python train.py --model="image classifier" --num_classes=15 --avg_pool_shortcut=false --widths=[192, 384, 768] --learning_rate=0.0017 --batch_size=256 --adamw_weight_decay_other_params=0.01
Rows from block 4 of a small image classifier, named by matrix and row number. Rows with one number belong to one channel. Each number is 128 + 24 x the weight over its row's rms, rounded and kept within 0 to 255. All counts start at 0. Numbers have three digits each.
After each channel's rows are labels from the 100 images, of 14848, where the channel reaches its highest value: "patch colour" is the nearest of a few named colours to the mean colour under the peak. Only what is clearly more common there than usual is listed. The data: reaction-diffusion patterns (Gray-Scott). In brackets: how many of the 100.
# convs1: 3x3 conv, stride 2 (model.blocks.4.convs.1.weight, 96x96x3x3, each kernel summed), inputs 48-95
# convs2: expand pointwise conv (model.blocks.4.convs.2.weight, 384x96x1x1, transposed), outputs 48-95

convs1.10:140118198150080108166126126159120140135169150132157160142126138128123117134114107121092116133114143135123154147136137151189160121135110159138127
convs2.10:136118124115169126069140132148161136137194118126135127106162171144143140117130127156091123153172138160118108111133128108096106149150110128089140
patch colour: black (58)

convs1.78:119136112144110164127157111109135185135126165110110132080130094118113117137158119122144169111116114144155163131126116079109127112126125081106113
convs2.78:109138120129147094115107119134138127126085139144127127088165150082121115115138162152129142127116142112097115109133128108094115109126146141107112
patch colour: grey (38)

convs1.2:123091156154072116126128164174111087123148163158128176143116129126123132120133088093097088135143111146145110116126149158176143150133129128135128
convs2.2:127126168150168120092165106126155115106173138108117174135144095162098122150140140103119107108203146104105088156102130152130160141149148076140092
patch colour: black (59)

convs1.74:132159143174125104161123133161114167142114142165156162121125110175121198159134122142131162175137135135137159125117098140182121139135090119106120
convs2.74:187136194138105114118142180096146163131141079110110139141102120103160165093096155102159117113132147084168097129069134151106108118113136134088115
patch colour: grey (52)

convs1.4:149127150137090101159109130122132179151142163182106122134132104144144130138119098106131120123111152135134148118133125163106161128136132102108156
convs2.4:138181156146108142069106146100127155132109103125121137107128166096159136096137141132128143089089129131137165172128151070128172108136135131145127
patch colour: black (58)

convs1.32:123152086117143117134142147118140113124135122139111139105121155146122157130152146127085105089148170110151110117135130104120143122129193116126087
convs2.32:128177122114125139123108109161112151146122129138094156125128144185113140147123149119092114089147137144168139116117123153130108146115105145132139
patch colour: black (64)

convs1.6:128155108113118124174129160128120173112135153136135111137087138120108120153155122090110121156131120132109113121132156124098133142131119115122129
convs2.6:118168111117141131162113136141141077123169146114138093117112167097143094096156192109095154129162180172132147184098152094098105171112148126108133
patch colour: black (68)

convs1.66:088123132133129125129112144120099140113138109081142139127148177169134141194120136077091153112144151102120075132069131177142124089138083107156145
convs2.66:134135123105096125107121143132094138118104101127106088112144090111140126107128120125118146152132105110122117087158170126125120137142159143126125
patch colour: black (60)

convs1.3:137124141137126104121116122130129134115111100130106127117099052103150107073107096106115130151134126122137128132123117115127109152113165110096143
convs2.3:124056139103137128140148118106125159095136127123159143152094138140097080167139144122128128096136130163127192121119152143090129139116158151136123
patch colour: brown (75)

convs1.48:151135102170117152145150136124130098132121104140169126104155141133075118142124165164115085114151093098135145097111104114147178130160140154102134
convs2.48:111109096133114138130116124151117130158159093078145080153169076118139090121098152124122092125107180165155093126129109126131130120118100131127095
patch colour: black (46)

convs1.11:122115115121143125095084101148118112098115125162118125139141116127117136115177132110141133133126100130105111109139127115124100140141166100188138
convs2.11:137109084103073164145118133118100112142101145124110153148123160140154124136139153117121159123084151131136130099116161120104120105151110119103158
patch colour: black (53)

convs1.45:126103117103127116130130093108109152102167129140137109113070134130151119102101112141133130140173197112131158106087149114143134128138129135057149
convs2.45:115142062125115110115125107126135134130115104159124127129138109171103116127142161122168122125116196092143121131131146146147156089142093133130107
patch colour: black (80)

convs1.24:086151105106161129113143105112119121133102098172150119078124128111174114128138135143127126131154140110128098112122122081157139088107147110123149
convs2.24:131167141111083121135126172091130108137100130144130080147112130124106124186131137117135110137125130130123104095103128090158087103126124146122114
patch colour: black (47)

convs1.65:140115105140147147118127091146090180126169137114135108132132112169158137136124131101162138115119081135145054147118106122165128134093129125140102
convs2.65:121136141120144121124114115119123129158111125112144147094134081155143103131109123129170115158102115081169118109119148124154164113112107103146092
patch colour: grey (41)